A small image captioner, trained from scratch.
Model: 20.3M parameters, 32-pixel images, encoder arch swin, encoder activation gelu_tanh, encoder depths [3, 6, 6], encoder widths [80, 160, 320], decoder width 192, decoder layers 6, decoder norm rmsnorm.
Training: 7900 steps, batches of 128.
Data: trained on rendered made-up planets, 10.4 epochs.
Rows from block 12 of the image encoder of a small image captioner, named by matrix and row number. Rows with one number belong to one neuron. Each number is 128 + 32 x the weight over its row's rms, rounded and kept within 0 to 255. All counts start at 0. Numbers have three digits each.
Before each neuron's rows are labels from the 100 images, of 14976, where the neuron reaches its highest value: "responds to" is what is common among them. Only what is clearly more common there than usual is listed. The data: rendered made-up planets. In brackets: how many of the 100, against the usual share in percent.
# fc1: MLP up (encoder.blocks.12.mlp.fc1.weight, 960x320), inputs 160-319
# fc2: MLP down (encoder.blocks.12.mlp.fc2.weight, 320x960, transposed), outputs 160-319

responds to: ocean world (58 vs 14.4); banded gas giant (42 vs 14.4)
fc1.260:159182097095173097143187104071153117131120202121086106138090206104138128123166105127141092121127151155112132153132134137171080121144125085140069073116128105111133086168058114094133122164169115124102144150165091135148144152173182118134106174088101130173075105126160125128096065144150149167147137131158197119147133171128169102122081153129161118116106155158161124108110140096062107108097129169116119135116185136116143099164149140079082113094134112123091075137172132081122147092093118
fc2.260:097165160136083108123138082066116117090139166130095191138157119085160163135091101150084116124051178078142184114156139128113124126166176126134148112014098138129117094159115094160164132086160074165104110160089140086132107113110176179088156142093116114173153126169112105162124111126115178068113156119164121111110135085097090165063078139112163150092083113112126156074084164132134171087112143194099152103148096155159140150112089147121066120121077113140122063095057123111101148089128128

responds to: lava world (100 vs 14.7)
fc1.270:108106077127132116165087153149089158134132133130177203180113129144125136111133130184094180071122143093137080081073122146213108121125129154161159124145115182065175124106152163095180166139125183150119135151162123111142107068143160152117093121097148125108073197119123156160184190115124140112180123153114144148157129163121149165110119125093116160099126123157058141170144097166118087129119128108089093086159131136147157172137155087164187133105124128115194080105141106117169154139184135
fc2.270:116109083104147130116138111158162134101131129136100129163112163160128149141111131095132138107183115055080142160205160049114065131092096139175126167140140146118154197126143152160119119179088139136104178120156129138178170092128155109212100124178125135116139128130169142120114063104096150117138090116131125126084144124122166161158099095102086194135172124136069112132119104137116157129155146124104151052128069130090121059107118091140133126158175070075125158130069112157155102104046149

responds to: cratered rock (99 vs 14.1); glowing rim (69 vs 40.1); moons: three (53 vs 25)
fc1.55:106166140172133119102062180121118110144154182074118124129122166129171129174157155103163162072184171146201131141085075118119100147098091141088121186121146131166133100097085170136116127140111125080166098122123111128050125082109131107106169157118139093202075110153132060133137143201107129151125101158161067089162105098162128132217197121152122096103170138195109083171115129069185159132163175165101059176147081135187106178135185140131149148142134147125127207152125103143146117101149179
fc2.55:144151148108099103107156097109183112133086113130130105200174158146080150128107128122119110122141084131123148133168142116126040090126138148182137190126104114108137168134127123132120153128167092151164151153112106120161129086170140140136115132120067174108158120117155128094145080113153148106118075115135106164097146170139147139187118146140125141137096080161118135142107131093091116141119150118114116021158120144076135111137102142127088084133212001098107117112049072103101127095107152

responds to: desert world (100 vs 13.8); rings (71 vs 33.7); moons: three (55 vs 25)
fc1.196:117185190083148156190132140085114117136081101103068115156114162166122115131146115168111136131133108101151090106165123175127096085091119167087122152141152139120159154165223121131152113171089078146192197082102104139119059092076124142127141115129205127147177159148080141148100109127162095059100120148075096133164090036077062085155084159161117176150148107103170136080075122104114119161122104101152164134148152166225139142151147082106143149105134113159103115148124152176105121162148142
fc2.196:140069174199093089142139166187082087092177165159118188109116121111141145146108151130130132086106190182138104158069148128141178146184150115161151130186124136093101101055068082172150121058147138110069052131161123124103099144118164131085152130118077116135152151129162169140090184134133104118129145150112137115180138151133123145178101141114110080132103118117119106140160133160140151104143142182160096090195128108164125137223147142165110184128065129124093124176093151143154131103107104

responds to: cloud-covered world (93 vs 14.5); crescent (66 vs 24.6)
fc1.340:179106118131071114192129186113100167105139129121108107152095085106129165158063096124158106083155108141122151141143180133069144112168164147159098137142153095088115123097165152164100181144158149117108133147155093126130129086125175149137088120127091227086091106083159111077126229161128155186087103124070103154159162102112082085152148120160115178144120113108134175165121140179188087112166109088097164144175175103150069148153161065143141130144134177100158170144130076178140108130124144
fc2.340:114173162168107112143119175125133180107129134128104147162149160150144140137149163141150174112123134092131174168132102084095073094150198136177122163078103078098153148108112125150178146085141095166104134120165103134099157110113135099135096107161091148163183122092134135133060119137183131101179087152152120167108081125129134098178118147138142070117132109191158155160113099149069127147110079141083116060185162148150106109158131103120086131084172022164071096153039126163124139127074132

responds to: ocean world (100 vs 14.4)
fc1.38:145080128100204140107144145102176136150174157209114091148099072085066121125086126180086092100184073111110138135101164180093138103160181133097096168107138100130134157120102127125113108113117104110162127132100162119166114163102184138144174116117149104125152173126155112140152136069071069108110125112163130173117194162127135095153138129120146151174135106105145160094112127125049118071095128125134131107156140120049154119073132187038118118155195107136136154148142134123060113110146151
fc2.38:123154138151150087132133156113115112108178183160112180089097156101133146103128112148102174141103143136150119157136142118073144109171095089211115100086121168195112090137150129191138090073087111135144094162090112185132114108111156117140147105133121091133159110176167110167087112099152118143129108111124119098145124081066125182148103196132163123128088096108068179103150103160115119085131158166115109154102071128138096162134117170182071165091070113150113159146029129211122094088148131

responds to: rings (86 vs 33.7); cloud-covered world (58 vs 14.5)
fc1.704:128159142049127116106115220138020145103113123169117084146166099107110156079099144070156110121128093123150140129118171145119132167119160154177099072127143118193114147079205160078117138154178123116112153128124157164161125160117140089175133152154127144120147108177078140145150151148207162131098126123131142088110138145158139117109187083102095139131139105119145098177169106115144114125148060123112087168153089120066185117090086031151139117129114091158100089097088117153114127130114129
fc2.704:127127202128108092103168169143135214088168111081139145131149154141123182132131108098133169118126193113124176148105145094124043137128161140122081126105114107111138174127144137118185155085155155154117135152131133118102137120131121092091127150126149184136178163121078170089073137116161201143167127129074138201092105119139126078150091150105171109120108118154164189108135148202101162109117104127082108110154069108188099072136072147096094170092097091162079152109031148189133185129110136

responds to: cracked ice world (100 vs 14.1); rings (81 vs 33.7)
fc1.212:069121126190159107140148127137117176120151123119126115247163094071156061112089099137094113097052128148175180066149166143144129140153125146119157124105111127149150168108137116090137127123089127141125143100144165143173114112177117185109121108107140122115154162151133143175152060147112066059131120123108139100135184102146125127101138113148146104137116154145128120119086117116168163073089078133085061145125150126130147028146070117089198117182098134117097133114115096135197171121160119
fc2.212:117149186122112103137161123140148088089153132092110132107095151093149132091150207163138144147133103083164138074148145175176095148151149066186101107125113132100110141125126139106131098110115095086108073134126112119139135069154124093125166122098098152130140116144160130129148169097107071159054089154117146134105121145070095159147052172140192109094100125087096146059164108158147113102134118087187152094130101100175120100111149168154098096123105112126154155151038142108128154073137108

responds to: desert world (100 vs 13.8); rings (94 vs 33.7); crescent (51 vs 24.6)
fc1.123:189143107081212134121138103091119144150101123138063136109098141139144166138044167107126129127146079172079116161136104126077098093134186093142133104166106125166132145132160121105132131126125165096125114136065122142112112196146075075135103089119130131140138088123086139160118116143175107068164157100127175109080123165116129077169119076155137172161155107094143125096076128194083082154120108126166114197094161145164122074099112119172176169127175096129126058114177100092160161136087169
fc2.123:166143155153115112143130128113091168085178188135136182186152161091172184154132128137133146137113159094125144168123140144146124118149139164121117113092120154130109097124110109222152084094148152148086088134115079146114117137082183145110144162133156087129135134160159151127068130135104174108165127091100114147119181108091119137116096177109145095101083065179125131171171151170080157124148128210115115103171083118158108115158096124130140148103086162140107102151026144206127108107138140

responds to: cracked ice world (100 vs 14.1)
fc1.149:099118130144099189147135137089124126079149125070149135132120125169134086162078138093125120110089079072155173107113192151120137148149154170233146097125136108104159169051170153078108107123115162189066120094137149083135115122110150106115090148119153214099073118118087217108167185151149145045153138125124059138134099097123094145122139120095138158089160087205091193092164137141167160108113157143124118115140112095099085095102150112148110113080142106132109169176073140133164146121173169
fc2.149:087079131087183136173173135158122107103182083115112117161128139180138155144118196117128145134123114080112142147170115161150046134103150127124074182180096102075145124151147096111125137156081165127076132092138119101164148072162113101149124138147120150121112113194129156127076104075108140131132058092101157143097096120092168150174085115082107173102088122107127133131159126108122102124098114082104136060166102126148152064106104110211137118182154060140107152123036145153171179143117091

responds to: ocean world (100 vs 14.4)
fc1.455:146097083132113114110135097086149161153115161129119097175098099084114143067119116164061107111135029169115081159102109178099136113117165104135047171136140098087127137164131165156090108186156099121083116129097125076113132148186107083124109132071107126184182125134182135099105182085113103112162152147112090149176141128105139099164103159177113098188144139122163113119094113146119147085155099103126157095158147134111100138150124186070147117139124153189168046125132132155143173093120136
fc2.455:103179138136160117121088149117121140085177158162130146090089159095084146173139084139132172103123154112175075141135129162073157101162106116199122112121155152196060102131104111191165106045097111151132080174111102183142156106110176135119173125120131101146108128142161141156079115167176130134117104129156112063162129087087128129136113194121166111129070085135066158127111097168098114100128129154114100175119112110171111145163105142166075145097080123154097124131049151174095113115150132

responds to: lava world (96 vs 14.7); moons: two (58 vs 25)
fc1.533:076124120111142122145195086103132134118137111096144150120108143138168132147174124138109142158088076087151114093096140112125118148093112102105145093092093140128133123150114113107143122135097122149108107129128141097156120122154115093184128130098144166148187000147155155125141075170096088139145156138132157165115182154102078190124129088135209164166152124150138136094123123150151126127094132165166095180086140098126126106119086077139051142089118105162163127140142101094101158099093097
fc2.533:129115162083113094172193117102130092105133155127113101138164097090160093083098138127149115148069127144134180119105158151179058158180157117115096116106112111061105101157114096069102109098183118133072165079140155080121083145143123143066124154104067135102147120136111139111103123107130147106110147134093123176045138160148167118098110135088165107101094164050195138085151117123131155146162166141153051085147089164132116111139122142110131105110087100136182081139064099120087117080130112

responds to: rings (99 vs 33.7); ocean world (64 vs 14.4); cloud-covered world (35 vs 14.5)
fc1.307:151127129119122120155119077168144104127184171162146135090149141128154088106109154095123112161158132110051106150146122144102145136084104059177182134137143153141081138092181108142166161092147128126165081105190116157074057122123079149137138142124147097113104111090091095095132097106150204131096066138125141124120115093070184124143063095079134134141179100100080084064098190124125103203138149124108152145145077126172193172173179078130233119091096127094092163176115139121093113128136105
fc2.307:143189096177127080128112132147126099107162189095107122155139203162134107120104125085110106096146136135132118181130121137086115096182138195156145150177122104049117147092063132133173106111099138182078108136079161096118134114102118094123133150121121122148165143121111089146098130144099141172195076109085120204127117119127119166118123127091056103070070079127142092122151128147130198169103101110129177097159111073112086112187099129114134126168127064075090078137045130133081143128129148

responds to: ocean world (100 vs 14.4)
fc1.550:123094073130111100096162075110133159165102130144086098132129128118102150064066125140096115084146054134111145146137154108104087087099194095176103166116170067080138104123155106146122168106130147116168123121057108110125172140159088122089148116067122134166143187115209121136126122070133142162116100143078118135154117169145105092133111124131078130150101141144127126102017175151079104065106146106168117091147114168140123123096105130115094113121182119129101036058146173100101143151154168
fc2.550:096153144155144079125095144088127136102172199157129137091091175109107116130118111149114144130121120138121116153138133162083160107163107139216152113082129171161091142143136145179160107067094093152128104170099133138140156086144186119111160093108127104125161112144146165156083146154168117154108129130172097105160169095077130152166067192130157130122069075094082129141134106128106121101160135143107132170100114103146098158178148156154077163093086145171117158167005130188108106129159127

responds to: cloud-covered world (100 vs 14.5); rings (74 vs 33.7)
fc1.218:170106050140138120141119154176175111122105095086120138176153123161149137161149151109119180144134129152095143126120118167126101096147149116087140165116124127129066051157078165159118156107165137129128121184147110125111133147102133159110125158141097095054099145115175109101131132150154185167101134198098111111140121134074077125086148171117139172104136132121101138112140111165150104143107145114117160133202164080169146131160155095144133097106152139088128159091193053173169140121123092
fc2.218:115181142163123107146089136114105163166115139139114132202142142146160105157155131129145138116118120090130162158121063077088101119143189136195087129120096074114166113110117125128147137117152085170099117158118170145114135137136168125123099089122066107136162171079150132089087091173158095110164105103167099171101122147085135133188143115154118105124143126186122148154078132172087150159118101154097150054166123149143107112145163110080102099107168063142087100160108138148141129142057161

responds to: ocean world (100 vs 14.4); moons: three (61 vs 25)
fc1.189:131120175108172121125146078110182132149123166161077099169152100139164141090103084117126143131134115159142094133135092152035146128129147105130072127077146118138114183120157120120140128087139098086131118128078105119096088161129085123157144118078195182146155116151130200157130160118165102153135183111112102089119131088172102072208064137151157187173115120120125094127080157172046131115039125147134109169116118148096122113119122150115106100126137146163134095073177151116075167146137148
fc2.189:127165144140122106129122154133093163087177147126082136124124172073129148103137117148127118096100145144146089143104155182118168110170096115150146092110133190160056097104109121136187092037102157139093106153096138181150133135129192112077156137106155086132155123157144141150090154172152127161124151135102140149157179101084079124131107194101155138118064096079094143094131121157131129111152135195126124163135098110163139132140050138143077186108059142158097113174007156224137106117119128

responds to: cratered rock (83 vs 14.1); glowing rim (77 vs 40.1)
fc1.113:120155157137196111131074098098095093138152149144077161084090087128122137117087122114146152192100189041114121148147159066131136133121086121133115113123105117134141103160068093120133138123172125176152085089143127106154103173131132096147138129165088157189144115190069132141148089165235137106174169124159189099138156213160155121077148131151138163123133127128114138118051152184121159090140115182081097098082119091181104125131073163129081107083108177096088124143161110071099162129121134
fc2.113:144127134110141100116160127084126097087098186112082144198160165098168163116119108124123126139101134126101201122144142145119095073173166076104135166072089133118116091119124141120135107121123164141082139125104108094117064155098186143128118118097097105169173139121130110167067079136131157087119132064092108138042132149025112141106083186081130082096114127147099099087147133091164175133174181185098129106152076141123132127198094147143083139078096056129150105133051119103117121075096105

responds to: lava world (100 vs 14.7)
fc1.287:126178109134169097151099134161181117104138124111121116163069129184199120159148149123117119145108128127112200133115141080142126153156178085146109109158141150074095158078144124126185107146116145158107125129120078072131090125162140098089090093120209173131075115094127118180123148201145138122127114111102081050127115156136059136167177063138060155124090112128134129095079067149187143205113163108150096112186101167156076125133159140123174131145084105142146122137129147052158170121081145
fc2.287:104044098133163152117140119139109123099166165057106152112164165149110157115132160105121166127118095117096124150177189111129102105165118118130103125133148195108119149138150116174110127126084169116087129142132133132151121087119132123174155177162130127107130167153144120156100078038097142133123131104120162118122107152086129157104118130102126206184137081139083101127183146138111166134159146112149128116068082112117169101115108068167153094182115122141136149172012148139145145137108119

responds to: banded gas giant (98 vs 14.4); crescent (55 vs 24.6)
fc1.721:196132108135097138129086178194128146145094073192164142102109146070102110137117129157177143099169188136105091161146139165090118166131109164083132111170165162133136149102162122159130160092154128145152175109222074167131106162066133139170175142131117158108131121065078069157129171168142143171097131066060124141086189119115172155142158133118117134138117120132168155142115064106175119156121126155171144160182156089137131109135130114107172180137093150155140191157098081204169088147121148
fc2.721:123176174149055115143170114107183159078106112159149148169164172140107147112133163147169127122161132122135196134136127094109075095150182136159119150122135068108152134117152132103144161094160126175131155117129121127104121105123140126119145111118079162124196142092132109095076112109140142109181060163137067186109060128125151109174149143129114077118140098139146145134131109157074161137106117116096118012215126136123087120164113103093103129080148038136081090137032091150077167122086161

responds to: crescent (58 vs 24.6); lava world (53 vs 14.7); desert world (47 vs 13.8)
fc1.191:119114151119170098132073191159180164107122196110106118148117148173123162166149181135118093152174134127126154152107155162172133148132170117101171138152106122108160172094107159132151151172090151103133136142014146106164065113113148128095124130071218156123088173132109154115097186119074107137071061126125119101155108095139115053126061133113133117092099112149186162131082118093167165165103146127175131120168153146124083169138113142169080151173154089160117141107093149104125128168165162
fc2.191:120088114148138115110161127139156114115194160119124162091094129150150106160097163088092142151134096108131176155145127081078139137142105103177128128107124166121155130152125149155125091111072102118112115133118139149154092085132096128143126130151119073101159138166174096160082120116145151161126068103148123139164078116111135144169087115114099160147106114159088106104159130134075190112127186129104177103112086118095138142129115117183158107187123066097122122150008148168193085151137090

responds to: cracked ice world (100 vs 14.1); full (51 vs 25.3)
fc1.2:101120136190156140142074138093093146104143129103196150124084137170146047138099171143125124173126122112163218134157143099134147138134104168182137147128090136122166114089141204129185162116140127139116158131125143094127133097162132113113112150101154163115085113178111213148152169198126148097141154155114102071166084109115139165086118103159145110084195149166112175098150074127140173092125132140158076132149139115132175138146125109140122142075113099063164131130099125130142094146204164
fc2.2:090114122072173098144165113179144089095159110080112148144143152163132146137123157121125114118150117069102157148185140157177059122122120116144118133188128108079141151123142114105098116141112185135073118091139083076193157048158116120155115138173089146134135118162125135106101070049112147143116091118123136168070100153073154146189086136079119180100089104103112096131177120121138121129130143067147133053147083108121136072100090113181136079189167081105133129121026115138150176114092123

responds to: cloud-covered world (95 vs 14.5); rings (75 vs 33.7)
fc1.426:177145139110143157096146163102092175143099136152137120075140082116124150180116110211191135139129102129067078139171139141092124084162152146148138142174174186107143179108164164103130167101139111155158176107206095173162120124117150117154136168176072163119112088140104130181134148135198175188122172109095120123099153166128093097092156142161155156184125070069138149119131139149121077131084137180150134141159106105166133140126158058135117188111123146099141136167130126153138137115081097
fc2.426:131099134139051101159167132136109183078135137129111158179179154085112185134122171156157189111128184134124169169129143109093102098155161118162112139085105079136150144125107121143198138080133136177065130089158166117090114121046174111115101144172077117182172148098116122109046116114133143061183107097089130185133102097104156094131123127122130097098136128134182098088131147171085179143161136140071122058186104148158094103171093110086075138076090066184115111149020137139089142158070121

responds to: cracked ice world (92 vs 14.1); glowing rim (81 vs 40.1)
fc1.554:064137099146090116142105141134151156125161172078154111174135150099126138095135102127112161087143068093100128121088186167146116177126119149116162133164101118078186207097169190065130094121068106113106161104070148110163115124158166179142101076131147098121109173106157108137093127140092136081154104180164088092091126142136157112157118116159143116100104097115158155161153131108124163118192146144133064139169141154170121139121112129075134111132154071167152167145128148166113098126192128
fc2.554:106145129114143167111173129145133050121156105087098103138159145180105143147085157116136111136144126091118132122230092114159071141086119160189087174193111120088141168165164119157105133168122161100119118088174098095134165060187123120161124117159115121105138094120180140125103100093101129127121078112086197157108080146095095169171095128103109167122151144129080080102182118105078109140129139094169116043084114121104130088124125154173122085170169077090115155120081118160154106132079094

responds to: cloud-covered world (51 vs 14.5); desert world (48 vs 13.8)
fc1.703:147159172104120108152068129150144214094150183199105116089150104129151130145042126110155109135102112196084102135187090185071151136105119100204156147141127135080143057114115100191134151158069147091121105118054150183112105136152154076126102104140122161106106127143124095114132105119151130168126105132161165132111131151144170030089117171136166150161128142114176137090108129126106026165098103124164162164122124175127095117151186156160108124127134073090139102085166139131160136096101122
fc2.703:170147134164095121135116156126101203078175165162098175186128131129125144146140134144103157112107143106098138164088152112070131087197160130165135133064131130139132091120117105180195112066133108171083099153136145154135098135106168134120161120161126064158145165131134100123067130128131130048152107082123115140156127094083144111163119162135103101124110117175126121154130101195087170127121132159074157096182134134130100127158106105137108144097114082162088114190028157199101127158099156

responds to: cratered rock (98 vs 14.1); glowing rim (86 vs 40.1)
fc1.369:157093145129060169113105166125135171160101083067148163181108168100170106137157150120090172125162132152163138132075127127108077152118114099067134159158129127111112119139148124151139104108130131110152148134142146099134123110143099141141171118074129084111101139111170088128104120134124119085133137110065061125150117076107119179162135093081154122117170100110144076177138116130204125107121106154165108166150125106181111129136180122129156081146101099155101132141191143169218135123183088
fc2.369:145174147116095116123173122149178068139132082104129124193158155170108155129126153131144093130140103120094149123127136115166052149130148139145102165157060096113142146171154117122059175139156095132157144135135119119107131089157090161139107129152062172071142129126151155075128096103151116121097074118121125196071144148154141158234114118114154164111125106145131142132126121130090123160090134121124129031152116111105131072131110134118114086127182040094107144117056086147110149104077152

responds to: lava world (71 vs 14.7)
fc1.216:023119099103103161153081121089143154083136169101184148176080152151152070151135121163097161130128160106165132134135110129180125120171114131134146087151097101144140107081138114129136098106086150129091136125115134099118132082183132106118150122098155106130059155138109121108188171151084112117178113158180082101163136139175108134118125121186083149071085165172148128110175075163112139120154138152146117134149147144140158123154138064159152138142084159103139178164166190102133123143173148
fc2.216:121113111095133125137138109163142072108144119083145132132168146153109173140096174121130145143148099071060192154204132118127062115082111141154098148149114118072139164137176140148105151160100142133135110098153104098160144067171108095141100117157098161128098134117160148119154087084054135087128086110135140127080101158103126142168117107096128210143127096135082141099136139113067133130136155135136110050099059101090169057073101097152148044194169057096144136148051125126157146110079141

responds to: rings (85 vs 33.7); cloud-covered world (75 vs 14.5)
fc1.142:137118111130181125165085167148120146144160150162135104179124139075167080186109120104130158169131159147130110138155120138148139132111138100159150180180116107084123058158123146147134199165128143115119085118122085172155114085155138130134164157191101114106128124136105074120123128066088145152130139091138168210127107113070089071134102158088096105146130171136150115113098164142131131155071102121141189120213149121117160185154116124185194121155145063092094125099136098098160110090094134
fc2.142:122159150166110104147077126150157189087165147156097137178129128172130092128139118138110151165134112121102134153137144090090104095176123121199120165080111128126130129113118130140182118069114063147085128189113176158137122111124128126133139132126101093126139195152133107140083094170155142105173082081134094135124074095118159113167146143137107094148127110209102155180097108177091200121081140104075165073145165163117087150192121134135121152097152058130061081141059127125117090148100171

responds to: cracked ice world (99 vs 14.1); moons: two (58 vs 25)
fc1.395:119145122086105119157181079088182117123134095067113120174144189144160106145160123131124154100081139137154118131125133081163103164157113104183179071170122116153133182160097100131143067125094116128048141163166173129118162147145143114176115168155149133031129129099159123181119130200106142142149165114099123121160126100066107183106109084135171105105130125110095121107067108138211131134108084147207079086092131120131125078092106111085121138111125147129179146212088156129189138091156100
fc2.395:109147202120126095151203136141153056089127152148141135127170143138157126098157159126084147172113125127150158088150129093160036143122161103142089126080088119087103129128156132077088094125154117159109124107113136119156066106166120151104122115142095176119142117110112120112102178114146097152088131096070127170037143138096127137144074127129154104100125162116142126096138140119106137107112147108144134034144097133176133075123147165109084114131109108114190098131074122151122157113092099

responds to: ocean world (64 vs 14.4); crescent (50 vs 24.6)
fc1.403:121143111182178133121180172172167068107106131137096180098190177119109150106076120123102100111167188082108129139101119130135114151163084168145074149119088166121136091176121112037100183135110136081177139124154133137146131181074140153169170105214150108083125121083148124106145140140116098140085125086161104169102134091071140098100098125103102226153142146103100151116128124144103102113107093099163134124183145151134115138099132135081206110137150094132076072149116122133140085106123145
fc2.403:089081087082105123128083076127156168150113117212125106131085115120198111165159163129093133196144085149109131128112134128154151118159158127150152167193151131112131145127132116166100131077164185169102161164097117139165132101156104188166120122111122111099184140151180140131107115159172093146128113095127109128113146185110160114149108180095143088085202115158062152155172081148145105115167176112069147061116114146128090124144137128144103125098141165066082149065151137101129141155088154

responds to: cratered rock (99 vs 14.1)
fc1.184:086057140118097146096106083131162157182072128047131109156137073088117160150164111118122134122134136113174129152117121103117068057099064166101193189119122114145084108166126113113157080107164180139129130127055125163082105069128105087123121153152069155166052142139122083088120134150133130153135174175158105148159094101168109152129192175199094082130140120144096145140133119090106129117191117187104127163088074170202165170162174138138145110131118135128084169165107138124126144096167144
fc2.184:159178125129143104138119106115141094133117118136101102183163162161110139103127133128142100124139108128117135122167165095113049092112102151142140183093083103102122163128110171156138181115135097124134141144118134118124160082116125151117071116124049147116166117112167152098134075117149166131117073125115108169055152159124169167181167129119101153119101091149109145156107121106115152142118172160146104044141099152083161129129110140133126089159187024107105116111073076099111158080087138

responds to: cratered rock (57 vs 14.1)
fc1.19:108122126125167156142132091129124112095152097129114115100142207199140090145126159096122123104098199152195119162076039133132054109141153122094128100122120077133125081147123093121131134097125111143144117128168102081130186150126096100161163095141154088167144084140123111147173078164144122165143119121137080130083128160086174131123079146088148160063116131140201079136086117162148083164116128166080184151122118167126168178137078121125170114143063132126078143179127087167190156124112141
fc2.19:144150132155101118100172093113178114149106130090091146155151165118183183121133095096113136145139119131135114150128161172122096173151173180155155138083064160073127145097113169135076140166095121169163150156090110110119136115145123147107128168126113162091161128140079072123089088088069153147170116096100094156066147105150170137177093113117106114072081084151100163135113164133099116138086105126149106069205104128135107086154087147117140105131206066108133091123046164135075122094102140

responds to: rings (77 vs 33.7); cracked ice world (72 vs 14.1)
fc1.272:113110223157112178113075093091138141158156141045140083128083104166163097131119161152126220115141164117130120121101061049152086153098043157138146156174116115139101098118126118139115127142124132122099149110125103104127163103156118083141178111152129080123100138157110064128167147185120174147156108123123090095146096152159138165130123199125115139124213118147165072206116140137166101130190177177109128121081078145131135148127129139195153132158071148119136205140190134192150170115171114
fc2.272:134159107095135087126144115147150068113123109100088116158158176188126159119140164111116097096133116114100134150182138079155051070088101137165144176145071113065153164128135150152110147150114111106129151115131087116141144079149136108145104118141077161120150129111136121098149085113123139137098057105107119160039160170141135161167140140106106163098111094131110124122142127094099140168119135122139102040151107128110170084126093139154125075141200027095139112123053097142120129093087150

responds to: cracked ice world (69 vs 14.1); crescent (51 vs 24.6)
fc1.327:115124100122147118089115100162103172117143138110145103156158117139118084166067126136092168096146099062060161137125182065135112132174146168170144112146096148076165223098236131106117111168164088178094101098172155142096164075126117121146093130095141213095101124088160135139138184119193212125126093138136131131178100102116151170102119139133134184123143089127149186157143103185144136094155077123142113103127126098104086119063077130139094147168132111170112136134085098140194121133154081
fc2.327:118111185125119090174183175120135112102126110137090176170128126159144174140112219134142162117146146086152160189144114108111055128110165133169097161125066092056134151124121112099112129138100132143062101101146095087120142129145099089100093152163119134149158121121127150123048123141138103119117080156085132130089135116152153146180075117113137059115140086152123139136159139137098127120092123107110075034188115117133131076158120144150087124160149075147111143139021163200171110158095100

responds to: banded gas giant (93 vs 14.4); moons: three (62 vs 25)
fc1.156:127156154109203159085141090074135063120126116119128160117143163139177143139129114116094116130117121117108106153151139131147133134191139148149159106098134105065115158154130117082121162084156122117122119175135191139181121169145131152164158116130109103082147119181089150172109125139135103111106196077105212140147168139078147154124043105115205170190164128129120203141093126095124137081107124183126107063124196110105153104075137131070125083129167114122114140156088154151142103137076132
fc2.156:072109147111133098152175140116121113101154185141099179102126109064141143140127178127143105159059184154121199125105107142170178154163128145107116148133079119138142080127148132105101116095134138131063105109117107130119088137107167129119108129123127130145117140189167177156083182086128125100105150062114112156076159120080079148099098189137164068116111190102136067084132140113154161126132159124119178107072096113168107136150130177151102118143092105106162110159065094114134163075137098

responds to: cracked ice world (92 vs 14.1)
fc1.169:095145141156104144124080159138131111157131095089124144129164109155135109113166097154153112101175083110143101165153173115116134109096112161091096164100136155194132170063106117122115102139083155070125200114058142118093104049141172163130160185106117133189072100093113103152108161138093095101141132195171100112114136060186107121100171097133126116114115146160133125150163154098102137127128134171099117114124146115188102120176177137125104174165170165143145131177112150163105146087115130
fc2.169:127186125081164130084153108116156097136126118127129104210137191146120154093105141113117103137124091130108102136192165113101016110094097164184125156136106099106142147157140149176135159132175092139161146128140113152130117096172151148189067126138080142091155116128195152106127091082127163127106103096139096153090151161131130162194138153128121190132124094185089178131070143119090157145164225125152082056108121155086132122128131158136134043151204058080104154107069079129125120112113118

responds to: desert world (100 vs 13.8)
fc1.194:127158171119128095138095062150095148101140125107055115133150076141133112134132158145103075123146137148056086120104118118114127163139173156183161168099081135165142117089173086116083114129108131099143113097113134169105141145132082114115112128153121153126110099196098166142148155095183163117121110145144134118112120119147166146150130096105133133144160089110124055155152133187053101127103147130130140140120122102098134139124090127097108160136132121085084111110167178115025096181156098
fc2.194:154106134144147134114129144136136175102180179166102136143119133099133151118114108148130152106112150119109084166097143152126102101170153126161147139127133195141100112116068134149136094066122157171082054156117158102116105169067164101147161128084158046136158120130134132152069115153178112137169129114053118131144160100039143115198105178097124092115083070125105121097149114159160163148160141183098117153169088114149089106178097116137112172105088111162110131148006134184119093136097121

responds to: crescent (62 vs 24.6); cracked ice world (36 vs 14.1)
fc1.37:071124107127103100119111167144109078112122110130098118163116121100110153113116139165137146075189124184175122123122126108144185115106114157084118204153208137131197149161105187104140094158097123093109151088094096101137078147103157126121129162125123124177092157105139136111147107097140063109114153138142178112119097124141079134160151120230152092156138154087133142124108161092095164150229153120180154165181168152142087181127170090160147181163165113122123163141118113116121075141152107
fc2.37:151189091147128101127098105123118147146198117166115129199112142127096126132114139132092126145145088143145161123197138098067080111163074156215149149148149169139149161163110141183153154103103098131169144182104148163140162100128141140176133115140100128112161137118190124117118095143171129132121056126164092134138116120139139125184140115168123163173131080156082140159105134141098127095138155113106125059138169129121129138179149135129128123138180056110083153138052077131111092121103146

responds to: crescent (68 vs 24.6); glowing rim (68 vs 40.1); cloud-covered world (67 vs 14.5); moons: two (51 vs 25)
fc1.422:108113147149173156116079185182149049133139122141151163150145134139136104131166133155158146086164194133071096137157146120154083119088126135127060197143156174124181131186106166101119164123103136120182175191149076147126128086139170159130101125162117171164110117100102101152126123153095074116147119130120098163116136132147118064117163153116138130128128157068081099145112129060116139126170113094116099128180151148162120147180160122161140152168112124100149124140098116128109185124105100
fc2.422:098191120151139144089131103151112196133178110159141103199114136145140103110143148125134098146125102095132131127181141054075045122149093151199147139123124116128144150144140120193159176113125086168125110178128137172134134136142134105174111137154080094133167161138174142112127070145151157118141086092156121144096094112142136162170141096145124109188169100184069147171091141177103137115125170129086132056112150146109102112134134112099090111079184035093088124125098076117119120127067176